Rows from block 7 of a small image classifier, named by matrix and row number. Rows with one number belong to one channel. Each number is 128 + 32 x the weight over its row's rms, rounded and kept within 0 to 255. All counts start at 0. Numbers have three digits each.
After each channel's rows are labels from the 100 images, of 14848, where the channel reaches its highest value: "place" is the part of the image that holds the peak. Only what is clearly more common there than usual is listed. The data: pixel-art sprites of 400 made-up characters on tiled backdrops.
# p10: first pointwise conv (model.blocks.7.p1.0.weight, 128x128x1x1), inputs 0-63
# p20: second pointwise conv (model.blocks.7.p2.0.weight, 128x128x1x1, transposed), outputs 0-63

p10.29:081170140074111122132129133133101074121167087109115141149119112106120116116152135101125125135092148088125092126143171141080159143150128116166111093151120210118075108117145208123162124159096199
p20.29:088118113085114099100156119163077132132127158176127051084167133118097117116107144160078133185118159071061093143143118129123111075130134129131217097142064115155130129162192162140158131111072128
place: middle right

p10.113:175092106130103177083162111108134137132126160124178127112063121138128141128110152137122210106172112139098141077144135177144113124064070098123082133118174134133134096090157147151161167133115138
p20.113:205126104122097110139145149067156088053121074138076115138108184126153158110112150132226096102145127152167115108159148110124141127102114124118154129107174127105094100132111147182116141132169134
place: centre

p10.8:101124171099085167076178042164186151167097120182164106183100162153102127152130170120108105120134131129144154140131126140173110092148136122141122112117098105102135106107158096188158107127185109
p20.8:104134108204128118151129122143120119186087102152160111096098132145031197179142122091102128131071091122153136137121138119161071115101130152097168090104145213102169113124148085158221140126129188
place: centre

p10.32:117151129123152094083080101152110097131122157129111114121108121133125075139177069139099123059136089121111069109119104131120187086123134120111138144147075119144154197095057133136098085145163141
p20.32:088099124113106131136133113131121118051111041130131147139107166117137146086123144170089104117148119096088121173081096148133121130169197144097102153133099089161197188159111175125117115093117198
place: bottom centre

p10.101:109123081084149104111107107124116086189075082091189131131097182147161166120140177155150135137050104125122140125129109072097140113094133117136208076130120119182079133184138129163105125176115091
p20.101:122111140109099104121056138075127127171131101158139160138111150134193071139127091116107094103106104056108126104143074102110165123179142142105126101135125166111109168160138100096168146149110150
place: middle left; top left

p10.95:095119139116195158124155209155107121149095130070215114197099120103108158072079164125086151167104097099118128125172136166147127100117121128098111121137175151121129124113064102112105138152091117
p20.95:154120070120072105127165128128129150132101110133145147137104159151155193148068131123097204190061124101111122100206155121162118109139175107167138197129202068117121172151175096175117135138159165
place: centre

p10.104:127110125105062105158158077143128136142164100112110112150048163127087153109127104143109100085109162157141151162056147101134112094191138097136128138187097116121101169101141124163151119141101146
p20.104:133140164116088120132081117048105153102126126138175131129127086160096170169125152148084120136155143136155155151082144118129149106160108144066127110124226201124173138150133123134121145123074149
place: middle right

p10.116:163099096096068174066120103136092136151046104155130132107140089121150070142081169115167105122089138120131130137115153126178142130065113122186149142133102134167102115105172153080110102100080121
p20.116:118151115129112116133065171111110138163147111159140161095120181098123124162141158168217156143112100077138173139072046145102158120155138133131175080079148089150142144135105117112123159114127107
place: centre

p10.26:164186107119143116142179080173057149137115166129159138187167131220096126130117142103125098173109100093129130095106137105094107187081117085097098093128122133095131153096137155130094139151115169
p20.26:111113117167118183144108117124121100140155147147095041113143112120109148117095143106091084074138189137108138054123144118077101104141145090094180082105134142121113110139133095128114143197088087
place: middle right; bottom right

p10.82:098118152155105137122166086148138122149136163101206167113081112107119110130173108168102161215191139120140099141108089126064137160159107103128168099070142074112114111136097105134147087086159125
p20.82:195139228173157138150130174073128107104170165137081122108137142102089146122184100137139174170140166153137156099147148090095107148109115127058112123161071121122117122179132150091121116105120088
place: centre

p10.59:112153147152143150082145190108137136143129152113165088149090154086195160123127128105159078152123121160140119143143119140113142181118040103149094139138135166115129116149118144158200144097113098
p20.59:176153121141130064175088159121210195109124165166159152137121128169166089127140131102118204138081152157105139122178139194134097151098129201146087171129152126134101159126169176136129139107193139
place: middle right; centre

p10.49:117121113132145137127103052094149161160070083119117118133093153124123133134207118123121063187146076093205124123084176124129130118144175137175127183072108106144139188092101143124118159088162129
p20.49:127156080137099062157135116190186095093142163131163115156193118161149168123121082132078136119129145117145147170121110136130135114089134160096157201092127085140207116171128159166130216126188107
place: centre

p10.37:137095112098132110149164080099153164132161162063107141152114107125117101150186161103138066092122110100124159094159156182121097140203104110163140120110134147181087198102150115131082101088119141
p20.37:096107112125142143115132167103141180160098068145066146104105123115112143134089136078100149101094114104102090149114127083122085075106119158096143137111136115153126147130114142149082103126094088
place: centre

p10.23:139141155115153110115103144110158128124109126079118134072112139078107117113145156181122155155098167107145153083112093153120120178083100149119025119189124140131065087145168126118138099115057114
p20.23:116160108191141106062092114107066214158156094089103196123092088098095206123074144053176076126153149162098101143123125110167128113113122140111160123144109144151112162061094041118181108213067099
place: centre

p10.3:160094167153103140151118179187156123170105130093128175115135108110174117129103150058154106142115123087133166157153097194091137115103116085123132150082192108188188108079083073176151129098117130
p20.3:117120096089160095096088182150128143159149128125149142088038117096083130075072142141162140082127112110119135123104088148121120150094164149078074203121112133108091192116102117162155169068108096
place: bottom centre

p10.123:089130143114127161108179116117104133114158105127196137107172135062121125130101110130119086182138122107075117100121128073059181134091130150066153139103144107078061126117100167107136151140129138
p20.123:085139084089148093126236092149181076123124131127109105148117113144144147121132079072099135138136172107091189120157080107164075061148083099118167163117099140120077132112189093162092103123051144
place: top left

p10.50:095124161080047149153161050154138115112146097098125172064150138105148109174123117071132134076102090155126141121106159117129166145145091151180142153166132137070121134143133102200137146178157093
p20.50:088125194130109086063149143156090117120115113144121102109151122161142121175130127104100091087118158145146146119079115053162162071111095126093133067123205125133131143121162148137118183102130154
place: centre; middle left

p10.125:192124119082180159135095115128127054083072091091149146124121134102119109170113079091134143137128135100117104141073143088106128116090167116081149138111103136120113146108126127177096144081121075
p20.125:068123128105157134125093135123129080055164202079117162105129156134151115120151119165115059096101185088064170067148112163164138104136148119149135124137152172148087134130162097139097111124160126
place: bottom centre; centre

p10.127:111123158137109087132144132098124130092175123088187075170189179099133193145158177109159101149101121115069069124120057139114088116100079144108102101116119101102095119166072193194172127086185077
p20.127:086138122129106113101146084118097080098132104114095113146116095213112061168095115092098127106120146046089200163118098052096143095029139120128119115116155175141151114141112066133139107167124117
place: top centre; centre

p10.41:104061070121109106106156076096185168140148171142163118179104171127122117111098113122121151116088120176119157143153206080143136108168103108146121139128096110114134123061177144147107110128145173
p20.41:138132076124155105149193133102121126145211142136145181169150107111112109104156046098109117147152178135136214092143122104143176093136116138089130155097167134019140126084121107143138145106114079
place: top centre

p10.10:085117057120195126112132154111110133153149112141154154148129079164134187098095138117141103155077126145083165231142100161113101111154115086137117129077148136113081118159132110154100077073139112
p20.10:099106110108102165119117190148160102059154157166157202073109152077165166094135120126140115088106112122112168132240082123110153189159122110097119128116149162141187148124122141098100095125181120
place: centre

p10.17:115102143106120088108201156107105117160141084138155103120167079150138150126140158097127097140129083139138059079114150101129124137067135165127112160109114163165224130135136135120162137131098101
p20.17:129117151138142106121144186122130123119164097147117099137138135105134124166140159143196103240120162153162167151114199132121124130132138164119103155174136167133147114180096150122124126157126132
place: top centre

p10.46:115126154142098095134141141139088084135158096109120119144091160188101097185130118125163184172137128101106096160141119141121119168067136115092161122167114094159145134092104170134105201216171115
p20.46:112185085158118115094126144113182209101121132111098101134101118131145168095150147192099128057166146077105122121163167089129150168169125182140153086140121114131117106206118151125135137132114162
place: bottom right

p10.53:122093173126060137093111119114129129088093093058068188111113104138111089156153152099170097131118093126138180138122128151144099131112137142154128082146160136119109233099155110127131148109139098
p20.53:105116132132112116094147123124166120118135140180169111126140159131129105176139143128169154198188102140109091171140202129091102155192077123151150136070117124146077159155130110135172159137160149
place: centre

p10.70:116154111094089093115090147162140182136110119126172104130049149187103098145123111121168147109108117105154132104151085125132169160054080102089142118094110111132146110099066105133111137161186092
p20.70:110080100140136080149144079111135112146146137082148141091161075140188130189124151144101103092204074151151138123092147083074129096086203096161154125092144149084092136096079107122145109146105092
place: bottom centre

p10.72:133114142097137101080141105137111103156139105149148122141125176149100115150094149131155121158125028088192092130078118101066092176137125100137132085067168120128130091125059154115131162092140150
p20.72:120159069192128143129088142138064105194126073097121097156113113086138139170082137165104095173127162110104148113081101095115133132113156122163167113147089091165083116105160083106122113153100145
place: middle right; bottom right

p10.39:109146139062156135133141098107138137145176086119133099141140203142115115153142127107120110102114099173118131124077141161074070153095141122124099129100149164148126133093084231197107102172134170
p20.39:118197179142116200161109115143119152094163136113146069199161181141181171115082091165087144039135101139095112144173130118156107162134156167166172172155100151110104119131147132140140150131119169
place: middle right; top right

p10.52:080092127112100159103108180133095108128074173147113130119097160128067108150111123148085174136122115086142058099136127102141084110128117136170125087087115058127117104088135132092110125080055099
p20.52:171153105133128123120100109102132143133161111175098116126176154158093107141151122149078106106156149142179113087185118088106168082137141160120141103093152097095155105085116133087140192096139111
place: centre

p10.105:141149083120167115108181138128116072151109110125113072086180130201118129087106141080151147146107136086123110084097160132127154092095095114144103091119150077180146126066116073171112089104099099
p20.105:125113096139139133141142206154103192137155108121125151123139104154113099166195064136179113179146120131152122131127109076147138118158136106129133107179139114088113184144126069114107140138145146
place: bottom centre; bottom right

p10.28:120077116093159115127138172178138113122125108110156135128220113110143145152101145145140135156108139093152151096104114096119085134177147121077151154124103153134127119101168106180059149130100223
p20.28:148152106089145167150149162136127129145117122143150080122110122134120169102135130088109164127132207116117196121121133090106131147146054142150137145151120144187117152143137115127127129059079161
place: bottom centre

p10.71:079025108161116054110131142127178125126123190096173126102104132116087134143111141141149143129086052122184147183048184126144113141109109136111137139127133113102091156110095182143168125058125121
p20.71:142063103160163095100155092145131122117145129111089119120125082198119154080109178113114172105139107107138181117083140143102166136125129104115116133126131117129092136101120070130096107127148106
place: top centre

p10.102:090100103128111096162089139135162143146082103081240141112055044093087167132135083098169196110062142134171133133159099117103130108112163111094096133143089097099100153053133151125119186120110140
p20.102:132109120165148138103131121129132112138101118150159188153196160118143094114245130157097130117142122108153153153106162111129133142148144027141140161073196158130177135146129110144131118178147152
place: middle left; top left

p10.120:139131121181165146118198104135144099068168082136160086157098125100135153142134133122130074123143119101109125107106124127083098081097142145131136140115091113189172069133141093141116070083092140
p20.120:118131069100099080074087152131101162072069112120084145137147122128123175086064096136087091180138111157164132057110116165149145118137094121085108117150126107158150122156127127158094135128083124
place: middle left

p10.6:138107176102112169101127109143122147116117125097142105171098155138148099155141113115145216146193156135114163127157123198145074099158113094121151139149116146141139143129129118168119159168133093
p20.6:132077124150136180135127122081112133081138100104096111102109089135119136176063159147203075084083118148131106062130150132161139092138140094073168119120110138112137141116116163185122119134092110
place: centre

p10.83:154135058088047154132128091187147168131149086101120125100115120112124110232098097121132183094156143107147141127125115135110148099137168070157146123107139133115146123121098116103136128092200129
p20.83:187095082070126074103149131108153167126115201114139148109062133138096081105147117153108153098126129144107171112081144099075103166144185069141133144136148137128134073122205107168107146076148110
place: centre

p10.66:086128068108136095066119082143137101100116092121126114087142108085129166182129133106131081152136083081123102117150074130170086099097158076127094169129109090124102078144147152116133055134120142
p20.66:143198089126181122148131106132133106100139167129161171139132141178127153170139069130127109174093199105149066120112183135144123165156085102136137165097129139156156187160123085143110152132163146
place: middle left; bottom left

p10.19:153083135069090117157154089109069180094240099147177087114170114129101122116153142142198081145121116123111112087037174125081143140160111133160139103104076185160119122158099192152136101126156154
p20.19:153114175094127144126096117112131133189139144158149108149174158118167118178124112146111146169163140097185209158171076116097107092131157166127092113127170152114196146102155154172109145107111131
place: middle right

p10.38:040058111102142119074090147117089143126100207144134128097167162165162072111127171134088110116059141171135108174147128179138097071115115133116105147115074173233150111122104117183062168091095101
p20.38:096096143114133123098067086082120162098181107182101128135075149125129094052138135117167143138211076151120106092184109150137162070093172100103123110128121151137107104118135128140129099147170082
place: centre

p10.48:148190123123125125111149107114180128143091096139249059092115095164165163130168109078145127142114125138142147158144077155093126159130115107072111102144079078114109096151097106162094123122113119
p20.48:055111164066151133125165119117108130132149124098098094159131147167128168113041147125129118078149105107102087147182183173143176110119181140164119142101156135119095109106098131141054130093111117
place: middle left

p10.126:097217163134170141100076166095164122141143086111099178111167174132074151129216121108104071118150096192149175151192159106132186140104143159134160122121148092165141162097123106127120107138107114
p20.126:116108128082133111123132195113120105124191159126122137124191168209140146048160119114120103162125096167107114124153121110089179081107146116107100150123129122142124096141066111091123157127137145
place: centre

p10.86:126148083126104132188061129086131055142195084197128106124102122152119122088102176141167151123093139218129098175136151093140147096175108143153132120068172105176107147110182104132102123133161168
p20.86:129126151153175120133144077138104112153053151167110051130096141151056106141174089099151127123136111186122129147163109125105146200107129105140142127141116126087133157112119150103106123139112039
place: top centre; centre

p10.79:144115168116139127081169199086135124122157155140143148182121132122167108152106139236101108158170120152142142138102166138140100097065113146053167157109120143156110139072111084140128178099180082
p20.79:168134145105129127156162111199158127115119145157131160131106115152141070116105156126129148128105124145059113144078092170104133133142093102141116100093102149131156135098100155068099111119090120
place: middle right

p10.21:112083090104122134102099068089108135117090076101186134124130116145153109123140112172163115119115111147082199125141103165130151115100160165150137191104122139156125127190141149139103091132162133
p20.21:093123134108165112128139152166060131084102123142131102087108167156204153159097181191105103121091123120138134111090155118163114118162067138163157100160104188140123042143081096092154183103150148
place: centre

p10.108:111171166142135091116168070102094093117135077117119140156063131136091094145112155077134105126089101122144094125164068101215109142123140129124119066100119138149084102136145156116140101066152071
p20.108:109146137071136141087071091120179108066158109120059157048121132115120082120120091108173068183156125176108104167136127086132090073121132127093107098035118103145103094105138164102086112120079134
place: top centre

p10.115:109145127152101106158102109061188057162053144157083105127154160083133132172117127116139091098136125130103138213131127120082109117062135153101119173127088124137083088112139069142142136144143109
p20.115:106156129087138105218112143132152098199181096122101193164117061059116108110157101175126131096156129104133104132156164162147118190143069140077122189117135131152113134104130184105124130097115139
place: top centre

p10.14:102124127127164136134150111218085104126141124133121103098147179156134121102121169122106127072138157097167098152127108060110098110207139146104131119123126129167124117123159080161076164078136198
p20.14:176139126124155082080126127127159156209058112118185099131111104112145166130099143138124117122169109144099108148123141095131106092187117125113087128079128144090160127105127137198105146101101167
place: middle right; bottom right

p10.121:144073153149108115096169112130085102191161093123128097161112114146140179131102160092115116116144111138183131150136098150128147175145128096127094094117155041092178137127110125129105106126081123
p20.121:075109104104149066097135165091132091137090109123153124086111133101114121112057163183147115166159130164176109161128091188121123136146117149133126144092131141160099149107154127107143082110121125
place: bottom centre; bottom right

p10.97:067215117109159130143129159107160202123123091160110129181087105161140083153144149085091142115109145136140121085132078084166137142098181184179140154137175074153147109101134126126094178157132142
p20.97:134135148120147174161135113118090171171219169059158137103128124148098114131142128095138079110111141131128173119145129126115135091140104161163081092167155140157094149183109149188149103084073151
place: middle left

p10.27:128147212169122163161138068085134141137141142069092107127162090141149138127177153083124138134166121185150140133148123151078145130124121141165180152095224110153163135098139164130172130099129108
p20.27:127128174174150115091105139131127083147106123123157079152160145118107082124129124175148161126164165128069140173197165140120138092091116108154133142145081150165081111197062123099204130102111051
place: centre

p10.81:114094149130136082121142097135118126189139126129146100154138099197168163136120178093114179110108106113211095110167106130126116174151129087120057080127103112109077138138096108140061102154141164
p20.81:116128120192155092137127119115118229136147112141102151092101153133151117107119106083157137158155225130091149144108138084139151149128101141094086117099126110133154125138123135115141115161122107
place: bottom centre

p10.96:168076084137071167139131148095084140132113133101059138133076123074145105130158167104143145079152093177107105148142174103137171109134065143138200133096115155158061130092138089137083149047092104
p20.96:135183108047132072137119111127132096074107083135133127132186153109137140114090098156146133132090170132136146094147160133141097101079116147096089132137099134121154164141090106190152158067110080
place: centre

p10.77:117093115099094137128151062113125091134104143109161123117216161141118150134089144143141126113144100144112105215118145109109074166047135123113135090178106090102152107112129127107184120171098150
p20.77:112100114124147141132207107147144149127133149134119147154097161111156124110130103108123171082104105170142119074115149163127123130106120129073136161108105115116132102096161120138140146108129116
place: middle right; bottom right

p10.2:129066123131078100123094139158106126163161155165176134176076164103121136106155156117148138142100104150133122204072153168143140115133056146148101158076135139114156089165146158139084076171169135
p20.2:144182141126046095192089126166149118109094156124152101172149129111077140156163146114172147143167151172138173176135110116150086118198134205140119116140121151030150127126141137142193152171139105
place: top centre; top right

p10.13:119116197131120135102134169226127146146170104153192082068127094116132063088099156099083145144163130120166142103132127119109122077127129126130169060096139063171125114121113136126206107143138111
p20.13:100201172116141129088143089128047147082129160106093118132117177100130180087125077139053131097139145129118109100146160193134114096109176118138158118128129145085153079143081091120146114122077124
place: bottom right; middle right

p10.93:109121117134126118126163122118153161074119112099183155078164102125044107199066162125162092159108134098135128120070090130097135167114166131111119130148116155076222169079123065112132089113098171
p20.93:128120085163145187122120109160139112155113115120100137162110087136100153126173078097138096047147173120111178122119101137100112130157100126132147163143156123169121153117126150149139134145111086
place: bottom centre